Weights of a small image classifier: batches of 128.
Rows from block 7 of a small image classifier, named by matrix and row number. Rows with one number belong to one neuron. Each number is 500 + 40 x the weight over its row's rms, rounded and kept within 0 to 999. All counts start at 0. Numbers have three digits each.
Before each neuron's rows are labels from the 100 images, of 14976, where the neuron reaches its largest size: "responds to" is what is common among them. Only what is clearly more common there than usual is listed. The data: made-up waving flags.
# u: gMLP up (value half) (model.blocks.7.mixer.u.weight, 640x320), inputs 80-159
# v: gMLP up (gate half) (model.blocks.7.mixer.v.weight, 640x320), inputs 80-159
# out: gMLP down (model.blocks.7.mixer.out.weight, 320x640, transposed), outputs 80-159

responds to: plain field
u.392:465506517499514420486448408551475524511519523453494562503490445551474508540512494544439508431499571535514493530478553413480469463527440472550500533538477500497514490527492512498487516503544482491561506477578518495506472464463440504537413470
v.392:471544506547514457551497461500538522508444448499491549500447420505552522509487488433506523532444469561472498573469502429505518479551520510532569494510479489484475503517513518385496533510506417461496574539381468458495500459544450424488502569
out.392:456510537480542508551573532451479430547481451509489525486556515455488538540446493557559425469567442449528551542527499559530517499492559498511515466504437566505482533476447465543476575438468497431497522514563550513536517539515498481493482475

responds to: upright cross
u.364:526458556455496468475403549428501541487487470435430521540434568519544469536440490524517475506494493520555500473586428471524449461441484409511494488518489455436549512486383488523509531478445584524545469525510464442482483586538523468517475493
v.364:487495507457479530495460504544483510460494501507585474558483481619515435494504480474536502573531557499500436434485473551486469527482470492467492509534470451502474501560490424488461489444420454516603468462450530463476472408517454494494519435
out.364:488520524427422497525463533460470559517446504522524447488498592470468445465465419495498474517465531550521494479548451488533534504502469486469511484498467584488494485455441510482475499523540525585461527480577514588419520529503562468522457507

responds to: upright cross; star
u.303:473477485458510440537534538474556551459524483477499543475491492517546471512495492502472531479465481463456480516511541421548520543477562425556547503497533483524533529514447452459518530533512534550523552481469521530498535539516473446583531498
v.303:453500441475462493518510577466543585547501466469479476477479458497529528479474488555467495494556515454522466486494572540454507493476506451518440412489554454500479531525437487524475462480542485513558530499545487541542457532479540487470496506
out.303:544455485486508521462414513493440459501502492474463464427466527492488532473489548539478468562471550481570500577472493534536457510552498501503575426506592498515448531501529512449451495414485497515481469510506496524460576512559515441482465504

responds to: three vertical bands
u.202:579477472518514488441477557492465532447488457530508487470486474508462500490497476555462507561548561498483483476490428478533479536503511543474412470452456490513511504584551484473493489545487531423466451470495596470517442483472521520518507505
v.202:423422529434469462531563536535495524473447496544528437421467470482549511550503502508513423460517490510491578493455558515488482490436519533483480489539461521545491460458507506531454459466594492475487550545496498444480584493448500483521497535
out.202:448477441453525555487497512454562510492515523421503510524476495476503516491454444484500470490529519480493547513485412443502565518489521544543603541518494509520575486463493450526517518509453500500527540576458437513486469491476485499453449502

responds to: corner square
u.429:517492529442477523506511476496509443482436463548451497478404455525476523497431440476462524470479534531443445495533538473533520502497542475543494474541510511518512513481546402552511459493545533484505525509524514508534428545543560411461483463
v.429:478535503521539515488493498511509535438451453456538467471515491575553445509536457502503524578541524484548466555527553549480550516439414411527440544512508481481510580476516495427512387464531527512487414571550521483554484514498502452513476484
out.429:505553544499528508477453459452551456522552421480452446460465507491455472522486509520545464532535464498487404502457526482601431526522466544460452568543501546473499497487512468472487495492507615476530547537522446475555547480547544476556529481

responds to: star
u.60:449478475451549483495497478509523541463436555482493476521441499421509427540539503453475544456434482551477501512510445511566564530495448484538481521566532459557427490580501515600512411545467474536508452490509410495540507499473523554516511520
v.60:440505453528497487456515440550563441559480517497441477488430467462486450485438507524556508424484586443463524517477536495479481439550542474563530489498556480422497477476497506507562543543446517513451452474502504393521517511482457563500521474
out.60:459527378595539539499524564492487477433495506458577477526509526450388551441496496433482515477439475509520545478394513523505515474508505519563559557456465482498538494495442471489499514588563501433492566437554477433500519506554539488473531531

responds to: many stripes
u.50:509407452526518472477507441457435527513507422489542495534502565471442473451524412509518465497468571421486521520483470553528519486565457490507552528502484526506493484475582475502470506511431517415481454477526453547553473510439533529458533486
v.50:550517473476470480475489453402486524509524502457472547553509422549489579480499420573495503481543490497582471510470498527505523516451475447562380488480557508510402549466497473450430504537528475565429468505534522455471532465456473484470536474
out.50:448422465537513533507559524495450497573539468540523508466481531480545440416453469529540463577488509589558529498449504537511554484419514484527500561511521473529514495521490462455469553525520619533496462496549551473572499503449495534452569493

responds to: emblem: no emblem; three vertical bands
u.419:534482480525554512483529566511540485552544531470440566580468467484527505535511445496516494487572447565536484544540455478508494471502490518560468541509437547497464496507520505541478474435488466514507502530492523464468553466570490564546469454
v.419:531447401434484604475461500483493522492477553487527618461488469539488457461486597509530516505516511518510517540485528471512512505538440528505531504491573531499526573512447493475531553530513506514507499545500497508473469555385535515535473519
out.419:491505517491498433493534448497510509489470408560488510524449418499473523488457497549452512497493473512490476543493508512431477502513435524520477531498546509454611545475456522518498508544440443473532539532481467486529490576517476454399527502

responds to: upright cross
u.260:564482491452503470518563554507404444473452474554437511481510505494539518509478455528479476509444536511457431480454540523490526506470424512509488459482531476457591574443448465486436433560516542511452538484450481467461471500520509447456494483
v.260:486447536508572485506491535491528610539441557546481493567455463466590552469441577498434467463492486457454509488545482455438442632488462473445580518497517482432473508522502535495421560447477527500631473521541513531509524549487500428506457534
out.260:509477522568543602404500479506436492524382538511530525487536421570520480495443480537490497494585465480527524436514449481478476496471529437530475527475531488547484597530572568540489531456463453486527509493497519506502552449502477536576549463

responds to: rhombus
u.348:522477474503450554462538553517604537542543451492467559521460514463521570513427483523472435528533471482453473471425563477510505500471552598504447536484500549476509522444516524480464461464490544448541472573479447573468520430503465541460504476
v.348:426457502472484514477512488546535461535497460479483526530460472519523586501543458454516521595475391508544486413499412481525520514521464517534498459549468442469518562518523508424465535559495471549476487509584517575509504504425506503538434457
out.348:514470492529497462484483524446547542353478479479487523455476461461527540549504502435490519560503525536557520475514471461528498539538539472506535481513543533558513460549486521515517482503472520539534559425407549397457463490516443482506508514

responds to: rhombus; star
u.420:459499443432492518492564405523515482475505549568492564487438500434460536520537551532547494549493533589559498529515506487492508510529507513496545548515486525538481512570500482511509541509494432510458496422521441490511451496478496394463524489
v.420:560499520452506437523525524465477558540453433504547513519474504443548568464489498554468453482485488557464484416489435524499474569533463512523512437438541538565460532553456542496503462490486606502536483511505566478515432488533509505546514515
out.420:508533507459493429543446482453491469454563526500536453511564515490543478436497442447460513470519465501437414381409442442444547500430508512472460541473453520506495448509442516432524517495538509437573489522554528544551429474612545469523492429

responds to: plain field
u.13:514469511504438483486421536501512469523521554471441507486515477518417519536501473497502488529512480588497416550508510529436493520489409482439611508512526442496404549505558503507557531462531535482554554509522484492503515563552450527502501448
v.13:475446434546487477503551527535491463447516480409516533443443479534501492469490535533463545573551489477602456552456452461567502540494407495466433468500494538491480457555521500519499505469474485523463429521441472488445470542443548523500536506
out.13:484489562424496521430487528518447454587442416509547524424532541481534512516549556438505498554534494422530542507528533442447531469558539563515511453542581466523486494537529524495451553553525495458521438470471528514482435554508563581537515519

responds to: corner square
u.413:475544459538487444564623569550527491531473517534495527479542478574511473469468496507507534508450463517582482522486499535501443465483479563539526407502440524523508409553504447477489439582404514486543493432499434459565532482490382501501524520
v.413:459482478489494460499519573584499460474459547539603407438529493528413458515450494475479528546536520465494445525490544492484486504478491554581513554487560493551465470443462520541517475492582539498508539543490520444499509496485487489428526514
out.413:472472521383535446495465476575493536497565451459525448497461446482572536521547492487439507528564473487483505473498474471544468463537504477564479461585581495474512468469550483549556499481495436541504492515523458461526506550539490538490474539

responds to: rhombus; star; triangle at the hoist
u.477:607558528495527373523472552496505497530479523466521554528429553527451528497410541405501556425492446465491454450456503511573530450472481509458468538535540475475541474473540591525590515461524457532517542501560460541487513527508519467513503539
v.477:640415510503469478462382502456497545494495476487519516502529480502414547445477516548542499440466503529557437470567469488506438458520492577524476455484551467528518543443488529468524512451494547525555506464474543453475468546504514472456470519
out.477:540484414544440481495545516539548469490531575583476512482536499510480572507511584552495495502474572537516590525500546545533452485564496527474532482494497479498496527538516526580488493513517520536545436479516421506495508440473457460518482562

responds to: plain field
u.251:516501437537457452538492498491554518501517481494532511441564504541475481473504590482555491510501483436489545530539559535474487443500482557480525519495526556484446462475497400502495403539442501577527500502497560478413522507511435423508457473
v.251:502527458453487497467433500429459506469539564517447475495492527556460538472413536459496452591463543464461458518462472451521468463511443560436514490466537556524417551580508534532511459540496464471444519444420491482514486513504536444482511426
out.251:515534545510455522544510488546437531494445509453546419550500554488451399480495564487498436490402454488535437454571496519475531502457500488431501524452471540482557481481475456507485414524492535482479443429550489469540464517517570502512512510

responds to: upright cross
u.494:561494591541471526513531438517463460539469473500519492421483572559554519517405456511449563497530512539489549531447525490445575470453590527488561650491441516526465438541509500504460477486525417552551449415531475475516450499489537539483463468
v.494:475518471486561581437535549515468455520488550575572521470508503517484498443495509526496459445562495507488466537523523515532529465541535484540434467508532474502458503493515558510482467431507529458510545427478423494508512456518534495506472526
out.494:480538416509473502556453452542550474423483470491493491483492535450457529520430497518467491507481499551524478465533477479476446471563522408484411457494514479459449453556571531540471550462542477487459492570527516553468545493535507469472541505

responds to: upright cross; offset cross
u.49:513508512526501458489488460498569493527490435513495464520528494514580490420511555471518544484499505535496496483417509475519502473493466475572463442528603459513496561471464495514549588552440447474486481457441533525494466519501503450523417518
v.49:443502494540478507530440566542482551506465454529477453532571477521539477428438551533496487457478466528479507518528492501520449577500466491472553502526475411423456466414502525618519500498482461470543489504484436504488417525471580525502529459
out.49:509459507494447532397488494550516581552491539496524556500477526595535491546532474429540524500493491546513501478524481447473520500544581470476477480456465559531513503462413556444548505513529512541421524561518462448488434532539513514446472438

responds to: plain field; border
u.160:484428521526518488457494543510537492503556419447591486498546481493516525458419581570442471519513543534507486469458511493528479480467498525493526480499510533567514546523501579442519549452519494542477502471523500473503523538475436531523472475
v.160:574604494542456465503553499460505536499491503471494513510499550501481495562435463480511466585453455461500522514515555586431548551548514473468527441487462588479384526483496507487520501465499468475503543467495478516432488510546555468488506452
out.160:489452555503448480510474463458446482509436580615483526507478550542485470480566442502466463520516403486495494548418565465514515448448471577468498504552488435529498466473468504530433500470524459455529503529507506517421471495511605534497504523

responds to: rhombus; flower
u.157:503508451452494552507514491540478476478525533487540547475519506517485524587479461563553513532454485544507532512507558515480574512477487476426615473532542569533497552481539499546477490478484496536516472439504436508510464462525519511579413494
v.157:514513476590484501516556521472459461475477469560558506441496495541572533544505537476436552522462466496481521500511522561443470527476486446517521517434495482521512497508511442470543473478480473530464502467464537475489409422472601388492511497
out.157:519512517480541544458516586568483503472475465497481536457502522513489571516471526526558512513477486572523507572444511477538595518533506509484430434530594558482517519561449519491474468472494500469518484498501465496548463567428499474507459493

responds to: emblem: no emblem; many stripes
u.264:552416499504469502557451441519476517461530483524503564446528523452462555493552442511522530510568584501522530511544576470470501575511545523507490469472475493530507588507523472499519504439447533555472477508481512544439526536501508622536489531
v.264:489564575478475498503502541509545540487532477501500549518453521490539565461497532442524488511522521483470460488454479520477553472554494509557534418519469520492485545463456436482559507419429498446552468523520486481556488475466546491402445549
out.264:492507459505490505545490457420505489461448449415434503478559455437487488471523521540464481497572535562463480524480533533573481569524511432509488517558479547541462464453523476463413526460443513496525450487475449429520509475521451458545508504

responds to: plain field; offset cross
u.441:484516481482563481478485467538513536562512504586435555494528418523544454514515495488520535489531522503491472526523440557459485483479482469507554484475530572472541460505481485495508473519472528514483529436475554532429478513471529489581462497
v.441:533447549508475512415514504495483492483476569471509522458487489481557460432526494412457466490515516542526487515456509492497557448518523514443502506474548503557510463476474539533443568585524459368482540437562455473451495463518428512495513560
out.441:456530525487490577456525510558465498547494538442479508560512483561447484458507533441538409514536423579549501558536491533572511479516496601524491515524560481586503505493518609525521479488505520493446444460479528457539521465555474473509518447

responds to: rhombus; offset cross
u.631:408503494494499568554469520495507501549460500483533486545503551578549529509486489473509501489561470540517550437440538471490531452468524544505582513539430582528477513487541523528466499504546465466467446541478492497439547476554438523563462598
v.631:521468539565457471430533507513481512498496513468481496458517467540477458496471511438444476580470537479521502560449496459463468527485532531530405538435464496484601502548555405556543542498487490518442582419533465462489451436514493510449421539
out.631:523517519467523537506582510466499495497464563485423521551428524486556515538494531514571567395473538430499538547471537569460480563503522513514505512516523547485458471523437462551505574469459513477543541496445537489529488553534483491530500529

responds to: diagonal band
u.75:580564455547403427585588511520550472514502520475492546519586580485449468494429457510502558455532503423501450558423458529519482521497437533447530516631514475479465587549499509461466518501515427548414442462481525460472457378501462482481487481
v.75:538483455497588501454489502460585501481496483507498487531462516534468547491521484433546449521513542574524505518418470583502478538495487489515472521507513441520530553500498484556580593493571501534523579523515473421486402471434429451572540545
out.75:557477502476512496547461455520519522469423548533570465476460527533472510560517518517474482497557426537507483496508447493550565488458548517520438540531529507584497488423496534555454491495440491468495488596523473531572553542477484530489464485

responds to: three vertical bands; crescent
u.493:531541446539518509502528542472538501561452466525518556505468444505439539489533496488552400489395473465487520593498480435455532467446555530444537418510448519454574472512513461516503517456441454513551522504480500523497530469487469481508489503
v.493:493470502459477366435568428506518565426487517532511453485553531530474477472551488541429537460505524488479506473496526520451471534500559484472524478491474495473524536482524496583428506544460538448501468473494470500532519576441574473509543468
out.493:476503478480467481535508452477401530516548484491480468524532490624489463414573501557479543549451471519529356542602574496512499534540475528535558532504489453432451526512494557452544533491496515556519453524555520463481496503501541487507481487

responds to: three vertical bands; border; offset cross
u.501:496472518533596453542432478551507522495461487505507521528554590545438481456503483462540465504462513535513449502520456501481564481553482509511475461462507466489560481462557502518493515499543512421462487523459494497434476445497521512418506528
v.501:532455511466556517425536530467495491483541554488527489554476511481461594456512504480516508535467469464537464431492458454492495391552420479487483461439485487526550571569452473487553609504595471467526507508512544405451586461522469505487469507
out.501:451406496527500523459489501482521478476473458528451564470417416501487562445512406494410537442497483567426520447516502543459494523501468496507554518500526468514455537491548478476547457550488505460496492521517478469515465532563547503508532527

responds to: diagonal band; rhombus
u.183:451515478492515535460493493421489450499449486480433490455489510473556577510463542512610457548463494484485481524531463454516473392465508529487531496528458539593489515483507467488522417529514552517495517426458480467505516477503441473511505456
v.183:459546538504502457507476474508527523511441421487591431547481496561493484534522510509488511514526490525467486432484533539485518515490447509493531547476556540440522445452541513511548494450529446485575515477517415537523461528433601621589473500
out.183:517524498490546436578464478490522511401557524512526551479507432456481571545460472418454509476460514481476525524489446497533485596492541533532454551446528520420417522536501518500492558504488440522487466510577496507473435441508487489504518545

responds to: rhombus
u.615:454488478474586515418514473505553499454506499464543470515527516491506438510523533477522471452477546478487453561510554580464420410579556509476493612466538448497549488492474536507482582480510542503547564462521525538439550492441474528496406581
v.615:532464453443582520594527504415522444465507468502508475505499494471426583523564489442591483516504465508468452446540479579449433556498417515446522479565499477451511586473499547505483435569477479441524443557495519539483527558457494483500578538
out.615:537446470520534495533505472481505503453504491477453544487495498498445485510479539430555477560482496569487461431445462555560527478532536520497457528504453511517580463584566510565466468444447453511459456493493447556471469471621509464486485464

responds to: many stripes
u.40:568449482486513423472513543529534496546538490514508490470455469486482511536477503487452459411475548584496513507514477521568509505514528494523390484532561551437484519506547514497492498553514518492504452438492455498459527472453513564547449449
v.40:559507473423458499593425499542481525553466544484465491479514581521493544441566499494396435513498511441510510465491474506470480434512423503457431414477579472523413527490535457563421541463491474498472446477477494470488525551467503540471553514
out.40:457527506507519538520464405488499416450492510536425520441569432522434502436458546520530432501539494451455495482518512557421406467447494535483572490503483489474515466567575434496538560478446494403486549488488502495500479508541499443486546490

responds to: three vertical bands; rhombus
u.394:516509453499539530378522528525450466390479503547427468472465554472530490432446510520462578511513502457544509517503510467519499544565497561486567447482569475442536492480457463475476521495537508493531480420566514535459488508514489519522498536
v.394:512488421541417501464571562469458524491456515464487554564537405594548510474499474496427537469455492503523518447443477570469553514478530428479497529504522478558498437472507463514513534482454536496462531479493525542576514443546483462527494562
out.394:471484432532491556556476529514572560491514428507546467529496510521498519524495504449454563543485540482493540515517492503528457480422465494517478441571606458461473517498542544559534399488466476460536537502482477482448559520466496428452516543

responds to: many stripes
u.415:457517514514575489438482482538512520469527494502453515528496501505469476430476495542533453487532501474473453485500498458470462551493526490559505476506512542516440491491517497516463497490518544544506545503467506478444544496509491441521546423
v.415:479447535488517567517501502489510496497479480518525486510498539437481539459535481494536539531512521490537553459549469471483534465453461491558450556517519442469509395492536489441514478431535557443506515456489579488511469491506574575471455555
out.415:485507477522455512480500546454510544476503569459460462502525500551479507526484474455547483473597553455429448526473510499520548478495499443462447538521564480572542528524493591484556497547548480493529464465551541475501551486552554468496541487

responds to: plain field
u.471:515463498533498489490537520488571434436524436449497460474447494529435517529546492522446543529519525489406503435442469450516493554470486442502525477404518427490520510505563462490505507579566502556487511528503484513514483495512495537479513580
v.471:512505485459473538463523491483485518505489469580492442540559511593532539514575525426525450476575506494535506516501518555444504575584524548503518518508529510500485490505514493493492496569506449486489578487467503419574433481460450494458472481
out.471:520594534444459536468479425522471459505530521480509411505484480479537494474467571505445438498485493494440495516478501544526434499548442562480502472545505496503493460519474549577431453446484497547509535488516429533472500485511474483477484489

responds to: corner square; star
u.63:554461514558525466498449446510509522464431507417487500490529524506441460451479472580537516466577547467501489500528495466500440491487506456524500539420497500492601534459543512459546483537467509548548498424580456464535464463403504533499529449
v.63:561507538471535473497407519514520454511488460537533553497485500537452447466458449530473541525509518550471474429473479520498443531446531530551427544555489470495522543460446503490519503526561474514560509470447440553450491412473488516496498509
out.63:538582482478551526528492499585582499451530504464565540436497562501515479496474521485420514482553522529545462440547539483523509538511470467485504508433430510558384492511447484531578529526510420513463537462504550524455618503539524473424499502

responds to: diagonal band; saltire
u.460:520505508464527539499531498413478500569511479475496550442479522524504559547472409436471449533455451481445556515551423482476488412525480445526523422491506474447436519492555478500451412434452463536583481505508493556467544495522465447551550465
v.460:493547532409523568573509409498512569492538462455543426515596519527479457533514411473515527520544520618548527478507478489498494503555530495529489511504501552525522479549449468503531534503530481457493480507491462534465474477559509447469496529
out.460:478512552467458532479501429404557501455506480524519430552520583535410459508515504553509477530535508532514501543501458577518438485514498489495526515477540502486517482533484506561552558496528551445439504530419495473484496462490520459501518478

responds to: corner square; diagonal split
u.446:502466553467457449493453551538486463471495511456394513537483518523457483535465442475495442504455463465502468480576457515533479512500439490441508464514544488485486472524507507493545516526552516513506513473529555512461538527495477505520475482
v.446:497524505510496376520472493544534507506552455559514530491490536505506528493490505534433505502491524508507415510452533552522481551508519508478456534449488504482538544527472528491544515560519469441466493463499513541467503462523508539501462454
out.446:546420499527533460477439501515581485557494452531510538548486527470583470526472591443499524567499555536507493535510464524448434518427455562463479497426548522513488490490482440546520518595495503511489512443509537453428473549502522513454409489

responds to: many stripes
u.194:569456514495521495522491521539497532507518502513627546455507492467494503579505496505507491516584527539582578439520580506510574437519520552451537514517524524455502506597527451487483540513508473464529464510525567535524433480514525492535492539
v.194:461531574507482485549554485462449489512591533466454477446506537514444489537512463495518515483493559588458522538443546545518509498507536522523453522533537568490496474538499518530492468469415445560595514505458507492501490528437500562524427477
out.194:443513475513524563466476572562460461513477549470433404445404487449523492530543447551519489452538476526514504538498542519523398440498510490496478513478503491501467490530521490592467459504528414537474494455507539486499515516450516519497502453

responds to: diagonal band
u.325:479540489560447492492451533504536575551450456479465516526514561512528455549524517436494482572467414519470545466509356538529506470533481463483492522534480494507530504540542483422438555507541475492508594553452479483518529456492458454480553493
v.325:561531536471479508527478502536488470484470459507492418496492512480507444426482571451472475519500459538517505471512520549529507548491562514470428488486508518451443410488463477510539597447440459471535460519543516432548464550493511525547453501
out.325:444486589452598525462534482545551454434519459493450409500462507478456504458473465538547524550492493519517501462512494459514494487545460506521442490489545490439506479537472484514494516469497489479484450470578491419487500517526521504531468480

responds to: diagonal band
u.41:465446431504481491515600505485461493558491524505575467512411565456510440486515470482531540527570471515469483523467527530484428582576501495482537505542527481468511474528498472574457478506455514521478429556449545459502557518479507503510481487
v.41:485517436558480455457476517450519550472451546488539449386491486482499514471485524528545505479546466512431493552512493553517413468495501477488518442496576504449538476499482463455542505552512498446501473551518562498507467546498443492485448527
out.41:459492556499468487534478558508504504492500545511474465455476522466445500533489561438509472481493482468489547541534531510508501503423449434486482506542496596520466449522519546542570524512562420567477517501582503459478425479550571533550519445

responds to: three vertical bands; emblem: no emblem
u.97:502478490494475424569540482469485517549485491512516559503557506463521432532463505537509555519412502488455473549480477515482581552522457450482474535425528453588557492540471447610541456540470528442530531513414541463415554527487529586604470520
v.97:468505519536536502481507466529473562506421493455432446567568493514489488500562501523458562519469544491478504546530563493532589591497572521472524531486504556524458451462512478547439507513501591557460509468545470506505462477531574505467490465
out.97:505553463502512560522513560528494482463509562440519454524460511447505465430509558469552532468477479449517604567481493524463460479467426488523445523538515526493529510504452421552534472491517463485523507502483506493453487479422485458526571524

responds to: upright cross
u.209:483522477538450508464411506487493522427549489432413461441551524513510515500447496522558518517450515596505531470538558458422559538506471498517489498471539556476430500516496523450506470460453506482468524439483506508494526505508470481531507543
v.209:475531472486492523577468507556523549483501494559487506480489556520513564502467522506487496474474511556473470493509548546439512493429479502483533438509487485531524483493489527467562457480450526507465481477491515494529442565525474524450547431
out.209:500495553463423434492518545474516477485494510526523508547514530528517497524473546447518513536552487470546527504527516557506435482517505479468539527527479537503482471487532477530517591477518438457488475484472483509525410590540565507452435410

responds to: many stripes
u.431:492542467478527493439527540442460486481486467519440516545423534514468507502457508547543437468452473552515515491519465522460524478540562518541470521552490562518454491452433484498466494478522488485493545525546507501466533476563512496524436505
v.431:489575474556504484537498541461483508550490467521544491538471461558496555516551440494404520551535420498532431482482473481433485406565490504543520541492535532515478492519511500482445552426537518515516440531476428411423489495447473519494538448
out.431:517508490489494545512499424459499503462503503546516535465460463470451389492541492488417456450540510509502443458489501509482467530503442413506501541483396518510500495530503514513524489510611578519491501495568552493500537603463464475533465529

responds to: plain field
u.465:469513442517539458568489521521541559506503492478491542486435548503487419535479475443512511522507496470467523449464458543539502535529481486502539493480514469501449434546399453491386509461558527579474437444528505415463466492493443510530499461
v.465:447455536515550506505613422431499563482532543467526496515490513460514489493519445478514479509543542473484474552476563439454554505441492550590487484492530449560538545481477540525625526479527459477458503528469496398479552426479448523412519525
out.465:425494491537531576525518548458488479471465552487501514488481472421454435419462486532445451431502473489556475500537469545524511526460473434396569523534466551455526459461456515512511549530498511458530560597551505422507507528555486514527530550

responds to: star
u.389:510503475488395488446491484577491504537460479434514549454489530481470471497461518481459428496475478491524506424476488493463495530481497495461544459457446484566526485435457537487463516428579495478482510530517517537569525423618501491528581469
v.389:499486499482536580534486457534484488463532463552480434539454504579510463497463508480527501565483521534469470427542521529475512528474507522523481430462535420537508560513453525527515538502530489429464461518518457519503477407501491511511541550
out.389:532442529544540541482476519538494498514506501512450467511539500427521461562481494473516494462558574511522495580540512413559517548411499535480439488506487574515430463550586496459508541502452447484438560454488466522491529501453536456507477606

responds to: corner square
u.326:500509403498532531406516485454451531522492531449492550462466509522474494544489491530546415515487480493497521549503492506529541510482519444507425449505515510566486496481486535539414554494511483568506472456516456567552526529546567505520528549
v.326:504520455509548499481489403536509497581449488481555476451471437456533439520547433520550500519541601575525533575521555569462536514539464463559439536474518503518532474520480503502510521501535596497517583426475528513493516544576506509488520492
out.326:505467500464492422570537504483540463441539504480545484576489503513521514546491550399405457413513539481438423429543542509495492431464506517533521628518561442500521492443510495452532496549524551533512520560587516431552472491475479484506513420

responds to: star; flower
u.579:537492474512479504501557553493492473585421519522554482477481522477493475508530518515535451469583424519442498470508480541461512569449527492494505490529469521548532433546579472487527550435444503531432553449431545504495506527506522487493484506
v.579:514492461509520508573498500535499500429506523449511473619487469533549499485494503471482466523590523435511489513459461454499482428497473519499479499470509530507492460514548457495394562472433489446498481500548542521521494507431515466527505492
out.579:496541519556533453425533442472501576476515549564423536496468417541503482456558567507504464469467551475512521487567555478471494486517523584438422554511530524488462533428507533609516573468520471455416535514496526518475574509447513509516475466

responds to: many stripes
u.551:541489449481469513552504498457458484507561565466493486543544549498571472467530544508478493474525485544505547479481458501504523427587473441505520476515432477494482527526504454548474497513504493547532588499549503509509493437502503506573515478
v.551:452473491534472470471578507476434520499537522534506370456502572478476465503528485559540394395466553518438499550504470549508490477570532535461455462520528560530476507517502528489510489471506450540570463429517480527472477437469449545484523495
out.551:550484545479534555529503498536521526598441517486485521501471404607507442435543483452559539508498479458548463539505482465468495469499475589512556516451531475437540527517487497475516495452463486463503551492444501441526459541576570533559505569

responds to: diagonal band
u.90:487480529569486449531497558437503493497580487509529512489555460482468487511471523540450443457499559508511445549473425470511533499513477485570511447538560560458494500544507484526528511470547570499565429429509537482504420517535524533544510464
v.90:465525480527489408500468514441538469465547448461492512485528566472521555559453417530525455503388461538540445458450492498508465421489491466436492445517494526471465609495467449503502485522506447534548528557520478557494482413486502528499574500
out.90:460500531392577430473415449446437443578517487507523418525571491431514554514485550493425485498511509546587473482527480506521457484430455525423476488549467539502509506521507519422507528500561467538431517538578519531495489520461556469531483507

responds to: rhombus; circle
u.633:511534402468631495492489553522569564516513474500495451474516487448438563510445480508507488494409461499442507526493541504524497476458538500505440486515525443476500484473542561578452500464532522443542569483467481519506577491440521443538448451
v.633:505504431490446534489522556512469534540550496482448478507491517399415493452443480447521468516498494493508398439514503409476518570448510483498544475470494554462555398478539465508571533385491508559472577477484537468571524452498446512493585458
out.633:555478532478487446532495564524463424458466506496446522501480542507461547458516535447533472462533497485474462393491443561507562540488460548436437487491552497491527482528479491503553569517479460486533436498510501463515434447546483468533575507